python train.py --arch="repvgg" --model="multi-label image tagger" --dataset="rosettes with rotational symmetry" --train_examples=97500 --image_size=32 --crop_scale_min=1 --horizontal_flip=true --rotation_deg=5 --norm="batchnorm" --hidden_act="gelu" --depths=[2, 4, 4] --kernel_size=3 --stem="single" --widths=[64, 128, 256] --num_labels=18 --init="torch_default" --optimizer="adamw" --learning_rate=0.0021 --beta1=0.9 --beta2=0.999 --eps=1e-08 --max_steps=33700 --batch_size=256 --epochs=88.5 --lr_schedule="cosine" --final_lr_fraction=0.1 --warmup_steps=1680 --weight_decay=0.01
Rows from block 7, named by matrix and row number. Each number is 500 + 50 x the weight over its row's rms, rounded and kept within 0 to 999. All counts start at 0. Numbers have three digits each. After the name is the row's rms in percent of the matrix's.
# c3: 3x3 conv (model.blocks.7.c3.weight, 256x256x3x3), inputs 184-191, a 3x3 kernel for each
c3.5 105:489472533487481457484530552416491535441524484502557480450585478466494510499550535598509508473513491461483428441578544459537511576400562547467485412461394518380530410468491363507442422471422459570483432506527528548601
c3.6 104:490611459514494488537476399480467473464483521527537492493481458526492386402509539483469550454484483520506476469588519575426621434509446521498440509498488548482435504492387567516497470526500521510498497427562464531438
c3.7 099:484495350508469416454408367512457411454504543495538453525448525532498386459484405442456520495556523533519487512505487514525517420423436494503585521517574435549398479534505433490497557496492487503465472463434411439543
c3.8 100:507478474541483491535446563569529458486549489457553539521449494488550537509485475413464457418475541544548570568593558525471474551568474527459535542532515544517442468491474535469516495496481489506524516430460523487444
c3.9 106:602417469468525482477477649494547514441537510547511534513554427501444491516468460555568423509490524512490462443497503497471383536510385607511633476540532579496539485445520473485524475498475520504609461591521586550523
c3.10 104:522564437546518488468491407516505462500557477415534508411467520495507505511536387549420504446525519542549516507561492441483538508483539479478448524448479506510525534580434539511544510506456516466452550452516510428540
c3.11 103:528506545541493501509440525527516499489541418586509471519523513467452518498541525520498502479464479496565579472442466528500582507460575516569455415529568393456491537525566533491479527497472499580463530470409491557542
c3.12 104:463455569552459540464483392473498497535452509463534496493497434496426506482455509487549460432490503523531492488484535463432475392524516545488459596503523475550451452574453422502531487491481468493450523546510370466456
c3.13 104:474528491485468489468534528522529669469452415369488501541477373496518413443526517494534512455474458493509565506456585545470476445483456491467411481529514603453516633567555482511733537644411609506504529492536484478501
c3.14 101:421597483497496441560503421424539453461501531540532530515538529525555511521554511495417510511510451464431435396506502552399550594532551557460496499565478517490425540508475545500407546564523487568474502433398543565513
c3.15 104:500472571480492616553459581512589577515483554535487456527489569504395451581424515465543510477509465491545427527539492545545473545486403401514446445528486464512578552506568483520427475547506431485477551495557601433448
c3.16 104:560504466485444542488418578461527510514521502519490520457528505481476428468398526552468513452524498538552478487491553439512423514404464477495379612352536416523467521490463552497508498446503452528598553515556443390477
c3.17 099:507503492555467536575448505457486558528486563507563423515542419504546569525520481472533530602462530484485609525456537515470450624567544547499553555499423483464480494500575458556487508511509545570588465479440554527550
c3.18 103:534543589409464444492612562512538524563506501477512497454438441571550526535506550427472509448490482571462476550536470499551613470499412389511494468518401457412482517548565504478473496474507477546426428428551580487501
c3.19 087:585453505430501511479484451524534491483520448520427504401547391491495500487403413536462496455480442473446496530520428572489434454555377466553483515490539431473527543484505553531529423492524486560488501499495534549430
c3.20 100:528527426551454537498460433552468493438501523487460528562474567475443526598531559475464481449497488555500382588495502488482492502497496537593517498522436522445464456450467530562481489476496540387504462433488596487483
c3.21 095:503506516463496552513539564432530477538526519532460438526500471510482444497441479447427484463477505548498508416480455533540520463504420385426441465499526488498498533505421534510465467441409490510506495562522463517367
c3.22 100:581568533421500455530488498526545475442475576494537539574447445407502542463426450451498543440444542477509433531527592492493508553579449532509435360566443645460489539514502439540504500537483465524477527502489572545480
c3.23 101:496581462528589466454471548555486486575558499398485530319401536493476532551571422548420533431581447554432580558581548514481466554524569482585432517421474458472583426514437509543536433541466499460520547468454494474479
c3.24 097:513538532593515536442533557534484502519553497519449515482525478449427502484539386584525471500487391585536548482444417551483429408424466475463504428455428559556611463424505585533473546522542455491425545569421488511485
c3.25 102:500495476504449508514619553476575442470525416486522481510467291385468526578532518458486511555514526539557518495537447394501554495495499387503543520556479605472506496497542447522490461430548482457307494493432538529469
c3.26 106:421410527456444503490542527645482594501372550400424481540437456539499432457534477539515598411409443599463536440573506567457492503513478480459501541549476525516457493566597421503503523558528531464464529456522476461447
c3.27 106:552514497549511451519562443434540488473493529546534511511547398461504484464476547418463556492517538529540539473486522587478519497387373544503494525494443484547550496545473459513532485439515526545539500513609431459387
c3.28 088:522504539470430592459433499493517556572588510543547467478569559528436533481430481583536602552588609602599477448611559526549453439515446553504534427458479569569501492431420585478478523426562514640609523515502363466464
c3.29 101:556403491501516458455480571437442510458527533515493570464558468414565467441461471372456552475479509513454588527545476461483497490511427415464522502523519467515535465507526520436504492482520497438430448542554411450479
c3.30 103:431462529535474555425441567495463571514489537466489518561483578508492432560439465503472538450524515481527473475456527521492385544495674525506479536505505524566400492508441492489523487501461540429463564486484511423586
c3.31 101:509490548522439608562458499603472438506531476533511487527505548498490449522443580443468417494516521511470446492487442536459450504521507485527473519536539564488497468451550481500491480511533487476563499417434585486537
c3.32 098:506553533484503561512560529508490463498547490545548437401533475510601501501443566407362519419458423508513479545448491567503489512478381437522504453503494489516416528476515488474511461505533499467562448394472593574548
c3.33 098:423449648397476584550423553430448592447436497513483493507511552525555470387407465570495463496458534558495505476495564449499471444501474574517411547446512583441524435541420539497466545560508517442570581558451458533509
c3.34 099:476517511501509515445513462423550588538509596431468496496578496564465484440449562413506494486532596566561458538525528447515501425517452444502400486475483554383513483535468470576483493523540497505428518489598446490434
c3.35 101:462419522521557456526503496390366473627617538473509568453391297520539550407460514479532538504497564543462521443414404518478399602486466477526491439484510444568505349429614525473559469534507474483415558505476560518566
c3.36 098:542437484516526405497454409424454469401518546526555523465522433550548478526550387491476550520490503545538479421509457514558547446570504562526498466486533428435475540569518503539509467460551470541362499513500442475544
c3.37 098:435477546545510417477547351372446431535520548364337530521593455562478529478399542474582534495541527591435469524503485513538551497480523518502536482505418489581513382417507421469489397502530550559490480599586421421464
c3.38 102:434436527518481531396448420382575530481460550461532540557407498373451349530367557444497476506520564420433431407514526492414476494593390497492485464529534493473556526552565450535484501595518455368357497444550439464417
c3.39 107:499446529514464462453486516479451577515490555542493498450512451588544473457503415470411545453544511551546619471504530432441578426520565506473482582437384524461533493500493525485492502458508451419440486432598389477491
c3.40 110:503499397527564410443608397514533434600470449545511497512457462567488476562534535470534553531530550501531543498458399552498533615427508546470575492453537492558415453463522483469509513537538533544455480559424545425447
c3.41 105:509443500522544568527479522358388385568581645404446423409496517537508478546515531580549547449505494500549522524505431499535540461545430533508491461478529562506586300378333477541416326412377504590544531563422406566554
c3.42 103:495464523480459542501570542467424471558476503496484520439467495520532591537438530465420491486519487518445498488534497438397410516385463463485447511516478476535491508496452514521511531484491497541534519467444489467440
c3.43 108:413490497550553511382497428633586314434443469447549505577497413530486483443467524405421578494500507539501479505483451554473571536451513464570465607499459451459473575546478560531565463458460480557518508477514473441501
c3.44 091:493511385523495483554451538535538488517518475483429454523516538513491559544445494617498592519467489556501486464476499497526561473552547539532554506539509565505513568539570441483476492469472492423467438581498566567555
c3.45 081:420504500451445505521579561466538386429502466523340531572543549600417462520531530442468488461457455538462546409521467560540477523569499467419498559511440391519604472427446496535509435507483429454442421588460496518431
c3.46 104:482524561532531506474505617453464462549480514478503508500449530574515557520539549433559468583487489497416457549506304464561382564484505505408671553500521405370505492527574538539502480541495555530505475518509486440553
c3.47 101:531457475519545554476470463598520500466440522493465480446532461538400556454488469507474488430471542530520581571491428460549491590522487481454444551473481348563528553535451419559382486608566531498526481523470455473496
c3.48 093:516416526538550539481453467417449470421545503579458416419514517436535581458511491497465429509485492523497529532491545528514486393506490510508530508560445468426483517415625526535461453554459564591528512479513401422434
c3.49 096:433480563443482479528453551554563537482495502411535484492441510509527563376527568381514483471484375511408404486505381473524534473511514483431561473471571522558517526554550510500471560521485480381514409503463375359520
c3.50 098:539446542506472438500489577554512514563416514570499480506534406474488495594394456533462522539481524445552487491493599477444429590496528524459401508510460462512559455506428488528438450522553464539431457482497559557499
c3.51 106:495461463521518441405513437418480564548491516468460511472484394467448457491509540516510509457501497516524508565508548506488574433510535376538436548461427444546506321554369320504456500548525476466514447534552352501499
c3.52 105:525539578437463541457487493450493546497478523537538515482501380437514519408497537464480482473459493485513462419503501469509529531512499488523443467510477511568525559580509468515484584497516436540452481581518487374581
c3.53 100:575469561454510508558473594509496502560510499510498504571492453506485540494521506494489538492533502435510471535472414512489364506495454488540495517440623530453478462507534523533525559520476521464622535486354484526439
c3.54 100:463576542563537499512514541507502552458512497506552496439695552459421621428485570551455559505523524515548413486448449486527490431502401514476512584462513553464469527567473483505482563487588498655612433459451494396459
c3.55 105:523486416585550532408456679491443480512518510531532527456459463457415478517525385487471562476563518558512481485533579550499367418548536528488510557500522468462409558482536434496506507457393546476476495453364466574498
c3.56 099:498495408468494499512520522365418452418461471443568406546421427469430460475485487552502542583432555546597485478439417424554533501547544521488561417441465464498450334332510266473461411309391372541511482530511414502478
c3.57 101:506500490484502429570497495548520430469497521556491475431492415492552467475447437517476591437504529662578548491465529556507416455499514432521486486527505538537505441474467495461478513518495440493554476504534505538486
c3.58 098:581478436463518511481490612485532531499474465518512522548547465530447515520543534480552389525508464468497493520476607443479357546468521403533537467500571463452479466458522581494534521439489489412565514539525501501471
c3.59 098:475571520507454537528496672474565495470506436478491549426496524431537490518533437530599533602508512496562544486481532493539423465507522539437521529392530454488462429490516495454549550521511499501456589583500479513572
c3.60 108:497549496526515537415508479475547513442475454455433426618518424594484417473456442559559500566609604530502479449468473474509590518582575512519566441475504400414426416413389424432450420434454469524519534526495511546479
c3.61 096:475452352547536417474558390438530521577509475503455463512501406405527499562433485506522497434480475535461563475601475520479428473521602583494473621481550529597492447539542466475535521563482542446454494538478479518588
c3.62 088:503500549431524458474463488565482507510600533501534460431474452527450520469454443610567498529535480472499450461433506565570474595502463421487397415513461468447554460546512573553541531488390450520504547420440499550424
c3.63 101:496468504506536476469546448446516573531533583438568496572491449444525523494443600498544568559573495511420559512478448485412428476416446523458514441469427463530508443496519457511533501508519531528426519459526398377401
c3.64 094:455456470478531503450434479540532515531525441446470520416509527505436471432426508472465535464539559431465488533502450533577488526551488459516491463504523482476537478516471483531557477498367479461473520494449444493422
c3.65 092:429462499423480436507504564549455440585447444460490476482454451563516477472446486587497518434462640507564560503454452516553418525513507503592448533562544489541505474505464508531419565519448439405418477533453419562433
c3.66 098:486483569471439478555520472525421556409432599464553503527546459452503454474480479455527562436492543516534452506478502503488516456502549480471486479498458544415487390477528430504510529434504515488511417524615444537488
c3.67 102:485526372476559469535501423508389464488566566492537446460449548439457485483502514570585623497527558498509425493517496415488437599413504508561505635484609507517470442462470398459420426524567470522509447451433446563467
c3.68 095:403389473534547456443474557427472546470465502473497511535468366378514521494460544400453518525553562489472605455516437442486437585470448474425478600499535551553547527561546432484453495546583405534401413432469521453428
c3.69 087:470434479470483534447512575479442477442478476429407450492563462524475404458463503505508461420475424457472386406496459471426428430582534464475447473463505465430526592507435551532388500433409446529549515552549428508462
c3.70 098:558477558521521517561484517315509524467466506503500475533535540521541464518483588337539554518509457517463436574532471435500483391457464490416488508448586423514340448539513483500440498512577538488411424440498434526468
c3.71 103:485484504516532463501525505442503550550527555450547473552484429498489548439548470563551531529486551473510472528512459426480393466417504556494498410427513448498478501504478528481496527510548524458483470401496380454447
c3.72 105:477443484512460536417481423500462579494514560432530496484613625516446491429529497538476595416517474541526524401529572487430551430524515554528435608369501500589501504503554488507449448487510546548571545453617393592433
c3.73 091:495494525508504435452443407567490492473496591425461559449517473521465552452561448591466467476411547476550538484571475413467556452520606517465477569482490539518574442553460464461399485564392468506529498524571490527630
c3.74 105:492441361498542331515589321475464582515457560532506507451522534526523546415517534513505537475498487507495546501481462496473470579520553531572475464486541371602469529496473515494475472510496477472558520468501620493514
c3.75 092:515587532467524625618465521472529463550402539522450479600508449531428439492414413466543544548513527563527521544610505441423537417462523412447433492510463406540483473431465467477524439476495514487414549475486482455515
c3.76 104:531434497633544351489430626535535537582541577487466528549549551573529504499490495518546487518556494451485509429529556511505490547562564470421466478531440396478490458413459590480458476536476519492501464507555565490485
c3.77 101:470545529522587464535469486530650561554557389544492563569463543443475447541473515514612564537527502568437466424495468485528473449494480514481479558546469536546436453481357520555471558585485501542492505553434417452486
c3.78 102:543483509466511366521497579561503475585475468484477550467526466493505452460494471528486507487492441466557532509425624563506545419454548531508382428432471528508490517531582502506498503513504409490487573479558294486465
c3.79 099:449461493460528511463466500542445510494540555497458568468376507438479466531492462542524460376419521481475515455494453574458502415618470472551472463579452511522582462507566482505524411574481453543492551470453448468560
c3.80 105:455532510462500491424546460564626624471426427499456489384441496489512557449488436524546405490483495555516456549507494490496502404509499570475530505468529506469444425631551485501542473538487540494492466507465522450513
c3.81 096:614533519539462513478506513588560483530542502455502484566494508534487483545473408556574484524506462480437408494405427437451506430515541424462437517514457536519479501508506495525508377461465495479392499476524491490502
c3.82 096:456491514524503398556461503419461425596499547603490542533511479534492383496404408474512572557518545551526467518514555423462471552495600458454416533503442428529470458447510473474464497554521476456491519529434530457583
c3.83 098:434517542530530449548496468494493499506503491510541487641578464594536416526471416501509455474468473496424420456451432507458446517486476514504438454535488432540503496515526487505510554498460461486508476482524477473507
c3.84 091:523578468563401552499594473525576511481487474535478539469555510521449475521487378645584520586472467595554530397483491377504533494488557507499492592500494430555553464542544490508422472425513479507440408493532434548536
c3.85 105:522476535510524566475513523442488546439513493508512403497489479563478516484532539526494527476501517525526400442477440330572350515481523522476611603521547467495501416475572543540539478494465452464517511461366474534524
c3.86 094:518485445456475505485510440505434443510507479482559552400480560501563498522422527469365412416375479459455433523519529533486542537476531449487490436555527499456464408551505494516482503491475531543559503456488518495490
c3.87 098:556485454494423401401563266534519459452495480484472465481452403447448458529508518412455543559457504536549512536427394491547671470457533450577521463519451567515477446583555554462457559480562524502387431489491452574543
c3.88 103:571518479544554456533442581568487528434511465540511496540498462477482475496491443454436451449532481456440488493501497552479493494492507514473525478519587539573512461542463487473491570519547475542521503495495488498456
c3.89 095:455382579536475544485454529490457597561435534497470579494337423498467504481537515464425516523506492542518620485518557460453520446498459528551459541502502548501518464574621540449472497467506457474409417522553497489451
c3.90 104:448489574608412394490424436532478604562549580488557562555432477530533451453530445412579565479522524478527460443532614523460390501560634484429469398501462480439416516497453520535532559553495500592479439499459461490575
c3.91 084:459497561435533481481355405469544563476486504481412461513511464504502555465481552404519537583508495560558553457516472428473485344410483471445500517546544600466431604487488496484532505525553511483500458511553463465516
c3.92 101:486539509542538485584503530341515517512467541472535464644597475462524524453497599457531566553493551527502542527442425477437442477519474527537515429487483583466438463556462436486449482563533526499446506466551494502460
c3.93 101:464535574479464491528553416524497465470527495518520517519484467542567527498542439439467474412495454428466503500530646539464519430491506519415425542546422530483416468509550574524450515582494539537529545441495536572551
c3.94 101:523445523436504476568573423483520463521501542478479527451509416454585472414505549485455486531492453394391460475529601543445582476479508480513493521465489445491548538442531480535508484495544461522377526456579500540478
c3.95 096:577480529454567587471478583467490487550478430546524536499527433560545484557470419555508471577592514537523551508543429509420495438495502576586467551377548384465571402421482518497456495510477487479480509459497472519538
c3.96 111:517396500525462460469523470702724449493482456323449574509457343565521454422455522514459407501507438497452419474427495512509554439516468441490439584557507523492456508607594475518617591521394474471516597455520498481488
c3.97 102:481525381542502495405549374490439434482508488465456439523427386550488546468537486501479527508555514608462474531496317511581597412476416534536536418499520536489480489548541454495451525478462531557424547542502463504467
c3.98 103:540490475531407526498541559529560528516483525465459476468489485512466421483459411494521493445533503505579521571541506474533453527477469574468506493465581553503389485472482496556502539488507525468549513416384546529446
c3.99 099:507483453544490507493503545485488365467483499487552411511385441460536523472523509518561437567523417480466671535549558478478446467488543477513516447550443471496526465493510491535606498525462448416444462536396511504502
c3.100 099:525495406482500419486322666519457587433494513502516503439548507508468475408453451514381538460519571515580549503527518432521494616418515482494493575474563547464479546563459485537492472430469490457551486495466455491529
c3.101 099:477474500513496485547505509411464548497463546491558492474615571632551507426447525340356529369501576508538556543515431511438467472503464423481493448467507404564440528512487532509417510487540539513595559596569428531464
c3.102 102:581493596386490563526442298484422430488508472514493513487443506496455490621532380541466560472531470544531516532498510506563510483469526512566508420459545542475447497464434486456508565522438482488412479424503586513479
c3.103 093:529468533534470447546401527533507465511448542445460474481413448452429520464426404492554458499436594512627400443508453542502428545464497566557543484473510409535471560489508535523501497494539493563542545521529522386491
c3.104 101:509520528487527496472420551539468471474507460514495570477474469469440455522468531515467489511493570533488430542501501477503384509480515523590482509465482531442424573487481567523520627458506477498465521477453520531421
c3.105 105:517462443538454472462547460675648483477469453387479522611466388544507503454553530485495453480524445456478504443496498552472530485444462526475517575490525545568417449578403519481677527444437515382560577480508510477527
c3.106 098:514445475520533541521514563472522498491460495517472492462549502486463467474536368632601597554550519448581527412450608490525454558508583517421437515455471502566527461539380433552590410502447497495510551501538580413541
c3.107 093:563506525436548403521451463470536551464498483621526490520526568498437550503428533529473566425591597637614553438537472566559409427553431541456548522454552441590464487553472477506522451491527505467584514538476388554469
c3.108 100:539444496472486555571529507485473508477423491530571531431449579558569518536461495432432416506480540518495605602528481491442448539565432491567435539470519444481441497538523428448501464531531523483509495506551500484419
c3.109 104:565553513520523437487528448535562521502591576490436437468584545447503607475470483559525577444514512505520472517457471504520590507537543483536518551469498491450502674569542671499497556565545551410514465498534533500562
c3.110 103:473502553484505528508524472507443484575536528448475500480439362466488493456455608506535490572511486441466523460479523483490574451506503416490502527541497534468482488558520566537478539523539473517460427459467522470499
c3.111 099:520537506435519543543500536453526491570516475534370471519508485427506527456482371594492553517535510657502494441537487485480401511511419483435573589560553555556598521592448503406379482524427502544555448477446393548355
c3.112 099:627470467539507408534463409467483543463527517530559529560551449468458427525498505453584492559471491486505494524396628408483506481503483443552355431509462537416429530558432560496485534567492548554528485526589654555573
c3.113 099:499550426591510482516501429580504541535422529460529489531505483490507556570493551578555500420531548503487472541474519463463541460456534455499464462483467544485469474532476501546475457546457509504551522395486450444527
c3.114 097:467537425450465548516502308480542487570480576538548473404513456424528527497505535558547548578478516527517501513500339484489498496550486488511511537463537441513516499404529473482411441424538495575573531494469522469498
c3.115 103:480461450499444467507472473525522475506531572481506563462550380534488483549517490535509466427460488479465492516509573467463587512565659452543416473491456432513457503523463512551477504546452472446558477522504499472412
c3.116 102:379540476530532455461484559469423582489544394494455468443431419469531520466474517457492519473531527456461518474543510447460572418506506508452462586492437640418550429737473649506505482568510536527478465494520493544465
c3.117 096:486529406477500447470448661477455495491535483424463539521492477360483537400528482443545551416528480511490512495539523521484491448474499517511584496543506538535535324489470391554450426469518539513538544580535505527475
c3.118 110:600492441527489465412466470488562520437482522394518465630440477484501445439547473528503519451508499480458572475491501463496436502495480451520497552462442498573452562512510676480537699491608520484540466463515459434527
c3.119 094:473435541531494524504417485425439517469515507460556488493506548484472407479464507428442500371506506380478500528471443528452429562515445533522536514518549459553445437458504539518488510478484552498598520428328587417513
c3.120 102:530413521557468489611450537486420370482462499543524507480508507512563513489485490442476497482482491523556525557559577495463453586563477437515535506546509569505534496462525561517444460477515506502473464450476502502493
c3.121 099:425569547526520555562466568561605484565500546506457474540538528526476553467560489564646547602468517543502413593461504427596520482501626430557475543491467596505537495477527541551531497539523491549536529521452443476576
c3.122 101:493547587484564621492416469506436525542437533468471514542392495508548443438478441538535557493560608575578573442444568501445545495451514506508502543537548541559513524494462527497505496463528442475527465437462521414535
c3.123 100:542514498435513521587445473568475466438451542458455460491496516475446485552450588513423484437431536500453441489520449415513437506509509502482478483481525462440517568469451492529424441482525511532494511497455578545491
c3.124 104:557443512458501346475533385412460527496496485469497526511468430435529506445480469475489521487469538422524486461554613538505582521447508578470428458546407429578589516496414468510509485538527438505451480491512462560525
c3.125 102:568464570556536528531497522513563475567503497562500527465471499474524466507472463490521604513483554472577571436531545451533573432481481520489551540514500557562556473433643484440484441466504469464473511470568533463546
c3.126 102:608577440480542468539381484590539433494503458509458493537533463555426487428522490494398450548441540627597444462488465487514461440524590435444445505532494529460574604514461531455418549537514443477538490527518478501546
c3.127 102:515581551530502422555445363485502459528523514507541505501485419477471448494470565524550554565506504464548512519434476421509587588502425434602420541448459499413483530525514547476480594481506490550536491484566575467547
c3.128 100:490557496477511577489527553495467551427430504632524483445416517515464478506398490459500469582524539593631437491436423580436371526498481485507511398544591546508513520559459335538432379547600398496559498521413539506432
c3.129 107:488592497527474441520524490544577449559443501528456471453562576518457458569534466586660499626412546556550468511470571472489450539527587482461502479476532490527463483537409524542449479557451498583544536404521520472524
c3.130 090:486536597575485477532502583481523518496472534493522606448470513439496494525554509565561485509494473505472420447462421430481535424451541481559551510484530487590545549578507575513477534470492438461483466595558472570551
c3.131 106:479518475483510461489514422447598469431462520475521464441491313546453479489487487446548402542515516446529472516477461437450545530400484522484462558575466525436458567464687453466518810432503560395463465504462532469543
c3.132 100:504402553444467482503528587473463541536457560503504480462592547577478500467502505391428527521502515499487470518436567531427494505541568473527354587524466595522403500506425534550467490497532489519536487537557494567503
c3.133 102:469471391521504449377514342475429561533534533462528506462441462543506447488520480449491589489542509499487459455446471520504468519540565482532466513523600405568537501514488519503575574526510504543483479523408461460499
c3.134 100:482415531524499442455509480501529490487524522501565509468551458477494497402459445571515568565531468527603541510477500398511525502550606524466469529417463557533587414487442456536473492455377469500477489422496428561549
c3.135 103:580410622445565331574491440570511497476474477472503495524568522510447553514581520506519449494534504537501497429454475489496497465577524504445422451504548481499468569458430519537536532526526496479500457505523547565468
c3.136 099:418483518525528511504437551538475543452485493464473393466517376379481546455446648527613484569467555525575402452385513484491461517469346498538491471499424499427483476525507482566485534464513508532501466563522542473433
c3.137 103:456561601475501513599512521503519504479549530500559444538604455508469457381513547326522557492517504547515511541468529554501460473410486505473523567454508526503361477524495508530471489511558516592591452384419590429530
c3.138 097:501527407587502503519595415467519459532479509543504473520458512568469521516568328481469500421442471585491539416498447545538581458525416570540541387454488480429536468424502480477523574433498470541506552509550561528468
c3.139 101:473508389531536376564543311481492580545465515550496521524413453522474446511506510451470496518550573456559472409473610519431480597489510538455438513538573458530582510418361542556521491518525476462443609494430519487591
c3.140 101:463496559565507563514511690516563471476426492473449484472465451561491669488516411524520516461422487532509487475465493547547528367507461452568557398447517490328563513519561505519545549458466423504409539564554422475459
c3.141 104:557463384398504433508388660434475496551478488532538518488464532426435437492502423476536585417555483567493631544531486537500523562482505483583545527528490460526442405487509425526541510554486401554583527526445513546540
c3.142 094:548444569420550645544480545444547548473505503451457441529577616477474418493511505492491514534507515550483518458492512464470512475498421567452495502509560487536473523460486548474512541518581414541569496417502506510525
c3.143 100:471472521491531545497386547442536548556547526508514436453520541486455476501549549437455472527584455495436415557395557556522472540488521447559466524511561429454444471521485523490604496542543456519521463535375520480490
c3.144 112:493570419477563379560505568433550551443489494491462519423508430433466465475499464496487534511514541482520554367484443518456522551477477530439508542539475491486508515497531486567510498503524514452339571464501570470571
c3.145 097:506531559547499483514528426558534546573489534566491472551570545512421481455477544541461493452494445429543490480472480401499534434433532413513546496528550540451553540500523561508515581531547571574584459470534554493596
c3.146 100:510518499501459437518505445459482527523448518442543445480487498506500546555437515485424477485496454514429530476559413534490497478514432552535466491564486455481460521565480485523472484454552498499579477443436511535462
c3.147 096:510467461528492581516523428526547451505463472505515466549527595445456461463538481601582504523481486558486494472469488492441494440378446557469586588528589531446489505395343407501463583523548552543589581444501532383548
c3.148 099:508485637413528485454491467474583626491527515490460486470490517504515550560501580454555652634651494534543499523525479484495561542475411468529469587559456514449545535505450493534566550562534476456551446477450515428493
c3.149 102:522478534519506489553587302483506456539481542483528504485585501521498502486436592501493563494533484478520482538431426609490583482454510431603476570489497528553473431559421540482495474522498478607558553438537427545558
c3.150 101:504441441508546587479437478443372465519583538474549547515240575547526449519435501475468504454479550546570483584551404492438516464512556459513553570517543518496422468384407463502399445530478545430533548542547383423603
c3.151 099:469497514428484504434475505509637464511503484489445530523514465532487496544495409546548469512479471470528510463553386450543535459556542488452426553517539481550507536473462523523500430500425383404374391493508492508477
c3.152 102:499444479495521525475469477442499480534486500491522494389499538530507474509438548476441521452492486509481398568577426565545550506460451506516527491527418490525413556468538468563477522509544558459480543436538394496467
c3.153 100:472548516484449457499452472571522443475549462468450483518509412522546407485477409546535450449491502474475509506523428548527493541522456574526496540567534488526520555530455542520526524580479436431405497428484473485452
c3.154 101:541485482467528485577519506523552434512521537546529512483533564480524492568519397456531519494565520563496592535576528462436446536624524568535551539455464425541514446585465534547462449528541463493501547500543532548524
c3.155 104:418528549483533623459585479533527519504472489479467512520560427462454558488480518499535509540506535551492559491517398557529402398606441559417604483491465458580486520440536508468523466441541525547530469553383392505486
c3.156 098:573446526553501380444461420492591541536504562489505549533462441516522505454492548525529489533523511543515461453455602580523587384493570570440423539458461579415429499502342487458526520562521531465501544559516356437511
c3.157 106:472519540386495507481539534464445518580506465503482470384486628460444527565499488477552533471435504512488501520515461520515562535518557556470526464486509586459463554554576539466574668464550457487553506466420521548498
c3.158 089:486540509575483555542429549429477484599457472464421453399416423496449515402507516489546644544471518545615541458470427583481507468387366476504420493500462407541534497524466418493488529462536498477501514483413434444466
c3.159 096:482576472557545439500551358491620504460512495419529494629540407483536508482546582525596551529499432483445418483455399500516528390517571568489469513521471552427559485518481505498519486521499584472486462561538483546558
c3.160 098:517564526451465471491562486383486503505517557486546569454483467464427539454476515475509466426556519448484354504487523533478545578512579479435440407502459449436383570465540517485475478526606483520432457527469528442576
c3.161 103:543529479517494525546350617503514587493493503620556534523425493445525460580443515361515493578441514426546582552484459474528488568483508602449492502503565532539465524521538481368529534455455560396464516548547571491661
c3.162 100:469485528506438419517500466480529472536457511510520503543545461508509463471545505437537534536453436425562543498467540539481579549471480446435533449477437459483535529491498563505502516467467485489428466472499497492435
c3.163 106:495536431471459409458370617506483486469529478526485535481515524458571428555521474477563515486516484508424624466458492473422497477514575478565527510554466431513474515487489473427485492547390502536564589469404382533589
c3.164 103:436470504476508517503467476527523481407452464501447512519477496484475428503381438551586430563504484573569515408499437512550527476521552619476562491399540422476478504511389459502513456449480418467470463518474501527537
c3.165 102:447520426580475598445564427469521519541480461437511515526524543539507398476447509489519491518530541601495534506515465419491360457520598523445597567561570526543508536502557496550586412466511486427523503451417431327523
c3.166 107:551552491448464524451545446533545416484544469392474431501441520510469516530489421556541484528535462507404455512566507481514508485512520457514456454437440369470423466501439460525488446483491404464444494502423533514501
c3.167 106:396546449510481422554546353496469512514482532461513499452497510552503541486469471536422498526550546577508543502515387522459628427556380489476480552474420458560426469527459479521470508494549463549529539484538341598534
c3.168 105:438469510478505456503479369534515425451468499543474526450473476476424365565460538467564537586475570533557419481442502459506548515495533490462482468507512412450547445453481532559480512526511533551472523501462535486512
c3.169 089:476494532527507485462487511469534464525501445535424478601573487597504434465436461472564544465476495460424450447401377518413435502504442507538533457424502418385538475505474511527442453484404471468458506573436569498493
c3.170 100:498457520518499559501511517583482507539475537411537509517426631505489523401423606487495487533476501552523484553522366468509434413484544440420594475493581542522592428477475396500505503516440491397573607549490319414541
c3.171 106:480425499498508455517399436476481611403505522488514441488584444421468439466505537412560483587527495480550439534449515337536548471486411462455456529481493527451496542565485545539488468516499568534512464517528532601526
c3.172 099:545451586460456491560525553430533606579520545526584482545516510446545456416474505489533567525516480527541483629502455502425478612526550442549560480481414447501497495499427532519491553536487526507532444451469551502555
c3.173 100:538448485458499566464539402546469513495513585464536442533395483464456355475431560512500535479593565510476410431544500510389539525570475484463566452588501563535477451447514459528564539545573485385389478553525478534440
c3.174 106:570507526452483545513527442500480409530519438476485519497443455474489309407493493452530457559478533505530571470459477500435421365562498538539595468413491670469481553487527540417442612555505537409435468482409418465511
c3.175 097:488507480443469463484531396486486501550539485462529493386488572504546446484410484585375426470506506394496434487515497463542510472461452517455422470550486468474437455577442461504558501459492460552441498558504530509515
c3.176 097:540499501513558509550491505422545591604489530519480531468573440477490552591585513479474536542459408470410559400454416475497582571577558506540469487488498475506531507478491484432543526502569528486504572481476528512702
c3.177 094:564504519488545527530532495473493498516530439477525448474477511501515550436485372508509431499476485524516461445470546471458396523484526498515475408485439489448501500476471511509492502460376501544481513478536493459481
c3.178 107:504529498433508511507496516460454513589521425525581475439469543458427465495441402458495474530522535451478431494515590502511561483523501520516459465499498552510477433554506552455549622667482509485532481484439504554542